python train.py --arch="resnet" --model="image classifier" --dataset="abstract colour fields from 500 small random pattern networks" --train_examples=101725 --image_size=64 --grayscale=true --crop_scale_min=0.8 --horizontal_flip=false --translate=0.12 --targets=["generator"] --num_classes=500 --norm="batchnorm" --hidden_act="silu" --depths=[2, 3, 4, 2] --kernel_size=3 --stem="single" --avg_pool_shortcut=false --dropout=0.1 --widths=[64, 128, 256, 512] --label_smoothing=0.05 --loss="cross_entropy" --init="trunc_normal_002" --residual_init="zero_last" --optimizer="muon" --muon_scale="match_rms_adamw" --learning_rate=0.0037 --momentum=0.98 --nesterov=true --orthogonalizer="polar_express" --adamw_lr_other_params=0.00099 --max_grad_norm=5.0 --max_steps=14500 --batch_size=64 --epochs=9.1 --lr_schedule="wsd" --decay_fraction=0.2 --final_lr_fraction=0 --warmup_steps=1450 --weight_decay=0.02 --adamw_weight_decay_other_params=0
Rows from block 6, named by matrix and row number. Rows with one number belong to one channel. Each number is 128 + 32 x the weight over its row's rms, rounded and kept within 0 to 255. All counts start at 0. After the name is the row's rms in percent of the matrix's.
# convs0: first 3x3 conv (model.blocks.6.convs.0.weight, 256x256x3x3), inputs 32-47, a 3x3 kernel for each
# convs1: second 3x3 conv (model.blocks.6.convs.1.weight, 256x256x3x3, transposed), outputs 32-47, a 3x3 kernel for each
convs0.191 102 [131 130  98 155 182  95 111 141  86 173 140 162 202 191 163 168 150 171  97 112  97 129 171 125 125 143 110 130 126  96 118 118  97  89 120  92 113 118 120 100 129 134  88 112 146 142 136 182 146 156 163 127 143 188 140 161 109  98 195 127 125 147 112 185 149 135 244 151 131 255 159 127 149 128 102 172 124  85 126 109 106 179 117 163 167  94  70 101 108  62  92  96 104 107  84 100 122  72  48 121 120  98 154 210 116 136 161 142 146 197 129 172 224 120 136 182  98 112  41  21  94 105 128  52 122 161  88 128 121  94 153 112 108 160 112 108  99  96 133 122  98 128 139 141]
convs1.191 095 [192 126  68 152  84  57 164 106 177 122 138 117 132 139 114 109 157  92 127  99  97 114 101 126 100  78 140 108  84  75 133 118  99  91 131 145  95 126  85 123 143 133 122 159 134 133 146 136 155 147 144 135 152 134 111 150 148 111 136 167 136 121 153  97  73  37  73  43  40  81  64  50  93  82  94 148 158 114 135 128 105 137 172 205 147 170 128 175 162 147 137 152 135 195 173 129 138 145 128 143 124 117 137 174 136 142 172 125 118 150  80  94 119 144 121 148 129 147 152 121 150 174 104 133 108  90 125 133 141  89 143 180  94 150 117 152 134 167 134 137 164 174 156 175]
convs0.192 097 [126 121 110 140 150  84 149 162 133 111 139  88 158 137 108  97  95 120 151 126 157 130  99  84 126 117 137 174 124 132 161 147  88 152 121  93 116 115 160 115 126 149 108 133 137  39 153 245 105 109 255  57 103 255 145 114 122 151 134  85 165 150  96  79  69 137 101 153 155 151 188 129 108 144 119 140 165 106 119 160 139 121 128  76 140 151  73 108 133  77 185 173 143 195  97 110 149 108  86 155 201 141 186 208  80 129 171 137 150 132 130 143 128 155 145 101 179 124 139  97 130 152 152  97  64 127 110 127 183 126 113 162  93 122 146 143 152 135 139 139 119 137 141 118]
convs1.192 101 [107 101 132 119 109 188 114  78 138 118 140 117  79 120 121 115 118 156  96 171 128 114 177 161 154 172 153 135 151 114 143 132 144 122 117  98  81 150 152  94 116 179  63 132 131 159 159 114 106  84  70 124 132  96 121 125 174 136 178 180 135 125 168 184 167 155 141 163 137 112 179 141 122 133 181  63 106 155 109 140 173 130 149 150 110 116  83 134  56  49 137 124  98 162 112 144  94 115 111 106 112 166  85 127 186 146 150 206 119 138 162 128 177 171 177 152 108 145 148 123 150 152  84 136 143 110 152 118 117 107 120 121 127 131 107 116 105  92 138 138 102 121 104  73]
convs0.193 097 [ 98 136  83 140 151 142 119 168 126 124 140  95 139 176 172 124 142 148  94  94 118 129 146  97 131 137 105 185 134 137 182 141 135 130 161 117 120 133 119 132 187 149 115 172 148  82 115 124  77 145 115 118 110  96 139 155 105 125 115 117 142 164 165 171 239 232 160 212 174 157 172 153  94  96 103 145 151 111 159 179 140 127 163 159 168 139 168 139 139 140 124 125 195 131 132 160 185 164 172 153 158 128 106 112  99  31  73  95 108  91 113 137 131 118 100 133 114 177 175 226  72 112 120 128 126 107 146 150 124 155 150 142 168 133 129  80 108 122 112 139 147 123 160 151]
convs1.193 097 [102 117 105 133 153 148 105 127 166 228 160 171 135 126 137 143 104 108 128  98 158 150 126 138 182 161 205 140 117 153 156 145 130 147 100 118 123 100 155 141 135 201 118 132 175 152 165 139 156 169 166 138 134 176 123 144 216  90 112 154 138 136 233 125  86  93 128  86 134 139  80  68 144 117 102 188 171 124 154 156 117 134  94  99 153 123 129 166 139 182 102 117  71 133 130  52 155 153  78 144 142 153  98  87  75 143 152 132 146 174 119 160 199 135 138 164 148 142 111  54 164 111  88 163  95  70 175 184 137 148 199 163 106 136  96  99 113  90 118 155 158  97 110 137]
convs0.194 101 [157 159 146 139 120  96 127 116 103 157 150 154 152 133 101 139 142  93 143 141 143 114 100  93 115 109  97 152 161 164 168 158 157 125 118 104 154 121  93 163 136 170 150 150 184 191 180 126 170 157 124 171 142 145 156 155 116 173  99 132 126 126 124 144 108  81 154 175 179  97 169 186 109 115 109 125  98 129 105 101 106  31  70 116  80 121 185  93 157 177  71 111 175 109 109 151 103 141 130 183 132 162 110  87  86  86  88  72  97 137 113 142 152 126 123 135  79 156 109 125 130  81 106  89  92 150  91 128 143 133 140 187  83 153 164 141 176 130 134 114 102 149 140 104]
convs1.194 103 [161 133 162 120 158 158  98 120 131  90  80 111 135 121 105 159 148 138  98 124 131  88 119 156 118 129 201 108 110 135 121 146 150  92 108 156 164 126 176 142  95 102  82  97  96 133 151 177 160 139 150 173 188 122 111 151 139 145 188 220 146 173 159  98 119 137 107 142  99 134 142 156 120 137 166 116 154 135 131 134 108 137 145 167 170 174 123 159 134  92 111  78  89 108  91  97  79 104  74 110 146 170 124 145 162 102 142 173 135 166 130 142 157 137  72 104 125 145 126 139 156  95 141 140 125  99 137 145 135 181 143  89 135 115 139 136 161 134 135 140  95 127 126  82]
convs0.195 103 [104 112 113  98 141 130 106  96 134 110 131 130  96 100 121  91  86  88 100 126 156 134 142 133 122  72 101 153 150 165 168 134 165 149 130 163 133 139 118 100  98 109 120 121 107 151 129  88 150 136 132 137 165 150 141 132 142 153 128 155 150 108 116 146 158 126 154 165 140 123 127  86  83 128 159  64  75 124 111  68 121 164 146 157 176 160 228 108 191 176 128 105 105 153 110 111 139  61 111 123 109  96 133  65  81 117 116 112  94 112  93 111 143 120 127 113 101 167 158 122 171 139 111  82 106 117 118 123 115 151 160 135 133 132 172 149 169 147 127 136 145 130 137 138]
convs1.195 096 [140 107  95 121  81  75 129  76 103 118 139 104 168 132 117 158 136 122  61  91  63 111 123 123 113 157 154 108 128 119 122 140 100 100 106  62 137 180 169 153 204 187 159 211 148 150 148 154 152 144 160 158 148 184 157 129 176  98 154 241 117 117 213 149 130 116 133 115  96 144 125 130 128 114 168 117 110 112 140 100  88 170 135 154 178 124 123 174 151 107 135 136 135 139 131 169 143 122 151 179 157 162 161 140 134 135 119 117 180 144 141 197 182 178 188 154 133 195 160 144 205 196 182 200 220 184  92 129 175 126 171 208 167 175 202 142 121 123 151 138 189 137 124 175]
convs0.196 099 [ 80 107 119  87 160 135  84 135 139 142 166 158 110 120 103 141 170 145 189 160 182 146 164 187 129 128 152 101 105  98 128 141 114  90  92  97 133  45  87 131  71 104 162 118 121  81 123 145  26  36 120  78 129 120 156 130 131  90 109 141  97  92 144 161 153  92 161 164 112 165 186 138 122 141 152 148 164 177 152 158 113 156 171 138 171 242 151 150 211 145 112  81  86 128 149 141 121 151 151 124  87  96  94  80  95  45 105 107  83 132 121 154 176 162 172 209 193 246 175 189 236 116 177 255 205 201 150 118 120 164 138 145 190 158 180 165 139 138 159 131 141 161 126 148]
convs1.196 104 [ 97 113 183  87 110 167 111 106 160 140 126  87 118 106  77 101 117 104 147 124 161 140 123 148 170 140 183 133 130 162 134 134 141 137 133 142 156 177 127 189 208 192 197 225 197 175 139 141 168 139 103 171 144 133 115  94 104 143 121 134 111  95  99 123  84  88 111  74  71 133 111 113 149 108 111 144  76 114 100  83 118 157 118 131 180 150 114 202 177 160 155 146 130 144 136 159  85  76 120 121 126 165 101  74 105 121 105 111  97 123 125 179 196 140 141 124 104  46 109  85 107 146 127  89 107  90 114  80 139  68  78 120  89  97 112 114 147  92 148 134 126 126 135 130]
convs0.197 101 [ 97 107 137 101 111  95  92  91 133  97 119 112  83 135  94  80 103 102 163 127  93 135 143 100 118 117 113 107 124 137 132 131 134 130  82 161 111 119  95 176 139 129 111 118 132 121 138 182  47 151 199 102 108 112  97 139 137 138 123 122 122 106 130  85 114 166  92 103 193  86  85  67  90 130 104  96 108 119 108 118 158 161 136  89 108 170  68 163 159 139 152 149  94 146 166 109 106 106 123 125 165 194 120 146  89 120 108 109  94 107 168 133 106 163 150 145 189 137 137 164  97 103 147  82  69  86 121 141 134 173 156 133 124 125 134 135 131 158 132 146 150 126 158 134]
convs1.197 101 [ 78 150 185  92 110 178 121 203 148 173 151 167 146 112 145 168  97 145 131 122  94 121 133 133 118 165 149 133 144 140 168 123 132 108 110 141 164 131 123 163 117  89 170 133  97 122 121 151 141 154 125 133 147 107 123 125  92 122 116 118 100 139 131 101 136 153 111 161 128 151 164 123 161 149 162 119  92  90 117  72  51 138 125 145 101  99 148 107 102 128 148 144 130 157 179 201 183 211 198 107  81  44  87 120  69  96 118  93  98  87 124 124 138 131 110 175 165  92 136 161 127 181 192 167 207 204 148 132 128 124  56  73 121  73 109 147 150 143 116 114 106  73  83 131]
convs0.198 096 [ 89 103 124  98 122 172 119 154 163 155 111  96 156 137 115 150 192 178 132 148 113 130 141 125  61  80  74  75 100  94 114 106 117 123 136 173 151 128 118 113 114 112  99  67 103 185 169 126 145  88 100 152 117 126 109  98 121 120 147 147 126 178 191 186 168 231 105 183 160 111  88  93 170 159 110 134 148 147 131 116 146  42  93 124 117 121  95  81  87 106 112 210 173 101 169 155  90 144  82  82  99 111 129 165 124 158 205 144 129  99  90 129 104 134  93  97 130 120 134  84 112 149 113 118 109  54  59 117 137  95 183 159 134 195 186 109 118 102 133 114 115 104 129 148]
convs1.198 102 [ 82  97  72  24 101  97  73  84 120 146 192 163 182 147 125 146 119 124 127 123  72  82  50  25  94  47  80 178 138 141 142 139 133 190 166 136 162 177 225 174 165 152 144 115 163 124 142 122 139 136 102 143 132 158 171 112  81 181 180 148 134 142 116 124 139 133 113 148 146 115 167 158 125 134 153 153 126 123  93 133 131 102  73  57 129 137 142 113 158 190 123 131 122 134 119 101 124 120  91 155 190 208  89 132 140 112 113 102 109 146 162  96 148 125 148 117 112 122 122 145 107 121 203 173 149 183 102 131 158  82  98 152  79 104 153 154 133 107 170 144 180 132 147 171]
convs0.199 103 [140 114 109 109 132 143  98 155 130 134 116 172 137 120 165 127 116 141 154 103 150 150 138 141 136 135 125 136 122 151 112 123 191 120 135 187 209 144 195 203 161 178 161 135 138 108 133  91 173 124  92 192 124  85 127 112 154 137 149 167 149 126 102 140 112 145 162 169 169 114 117 143 108  98 114 133  92  84 123 133 112  91 100 179  36  89 181  62 117 165 109  99 162 168 116 147 145 121 101 100  64  73 164 106  77 162 128 120 132  84 133 146 120 120 131 147 141 141 116 160 151  88 108 109  47 108 158  78 107 179 118 125 116  98  99 153 125 108 121 137 130 156 147 126]
convs1.199 113 [ 96  93 123  98 148 126 122 162 108 175 143 143 185 149 137 113 151 126  92 144 199  74 143 174  81 123 113 128 135 138 160 155 166  77 122 162 126  97  97  89  93  93  99 105  96 200 104  55 201 131  75 167 100  83 145  99 106 125 108 121  84 135 141 139 116  75 149 112  84 184 138 103 127  78  82 188 131  94 148 125 100 180 174 142 135 141 119 116 119 129 114 102 100 138 165 133 148 126 105 130 142 148 152  94 132 138 128  91 135 181 118 145 151 150 127 155 127 152 129  89 111  84  83  85  76 121 121 137 106 134 156 106  87  93 106 144 154 133 161 157 153 105 126 130]
convs0.200 098 [150 158 132 160 136  93 165 124  71 122 115 149 113  95 127 128 134 161 113 144 152  65  95 135 143 111 160 198 121 124 152 137 123 132 137 139 116 113 152 141 141 162 131 138 154 136 146 131 143 170 152 133  98 110 106 117 123 129 122 133 108 172 170 153 151 134 133 165 166 148 148 144  95 111 119 127 109 123 105 114 105 164 138 145 136 134  91 132  83 100  96 112 115 163  94  62 191 151 121 132 131 107 108 114 124 110 101 111 195 212 169 133 180 158 137 116 121 125 146 108 121 163 143 136 184 187  81 102 118 132  93 103 160 125  96 189 159 169 183 149 157 157 125 108]
convs1.200 108 [135 147 120 149  92  99 100 102  43 156 131 185 140 173 159 141 107 113 137 116 116 131 163 184 125 128 146  59  99 147 124 168 175 139 126 132 179 144 150 108 139 138 145 149 151 202 183 152 189 157 118  98   0   0  58 123  81 122 142 127 103 162 150 130 130 113 141 129 111 113 128  95 159 128  97 120 101  84 130 130  96 180 157 120 134 132 122  77  70 122 163 176 152 160 138 174 134 135 154 140 100 117  93 108 113 101 146 173 154 152 136 156 111  98 128  91 115 159 121 140 131 114 106 128 112 126 105 134 149  90 114 113  60 107 119 194 217 147 119 121  90 121 161  96]
convs0.201 100 [100 139 108  74  92 106  97 133 180 170 140 125 141 164 142 128 135 168 114 133 164 132 132 114 138  90  93 164 131 138 150 168 167 141 158 157 151 160 144 153 161 135 170 132  83  64  95  95  88  95  83  60 101 116  88 110 111 106 130 113 151 156 138 154 200 212 104 179 253 138 167 210 125 161 135 152 149 147 170 146 139 115 180 153 116 178 109 106  95 110  84 120 182 126 106 148 108 119 158 140  88 157  86  68 106 107 101 151 112 103  65 163  99  53 148 147 100 145 171 255 112  88 163 191 119 131 110 138 149 110 130 116  65 113 107 107 106 108 108 138 162 135 128 148]
convs1.201 091 [126 102 149 127 128 107 122 116 126 133 141 152 141 158 130 162 159 130 118 121 113 155 137 142 167 150 151 111 102 154 121 122 161 127  72  94 163 126  85 109 110 117  62  83  85 133 131 126 106  96 109 120  82 121 131 137 176 128 165 171 138 161 173 126  65 107 123  74 112 117  76 123 147 129  85 143 101 112 156 167 133 127 107 117 170 128 159 164 159 176 157 170 132 151 172 123 161 170 126 114 134 163 159 148 179 141 126 137 136 108  89 148  87 104 153 137 101 109 109  95 148 108 104 175 123  91 107 100  84 172 182 147 126 133 112  95 109 128 106 156 129 111 131 146]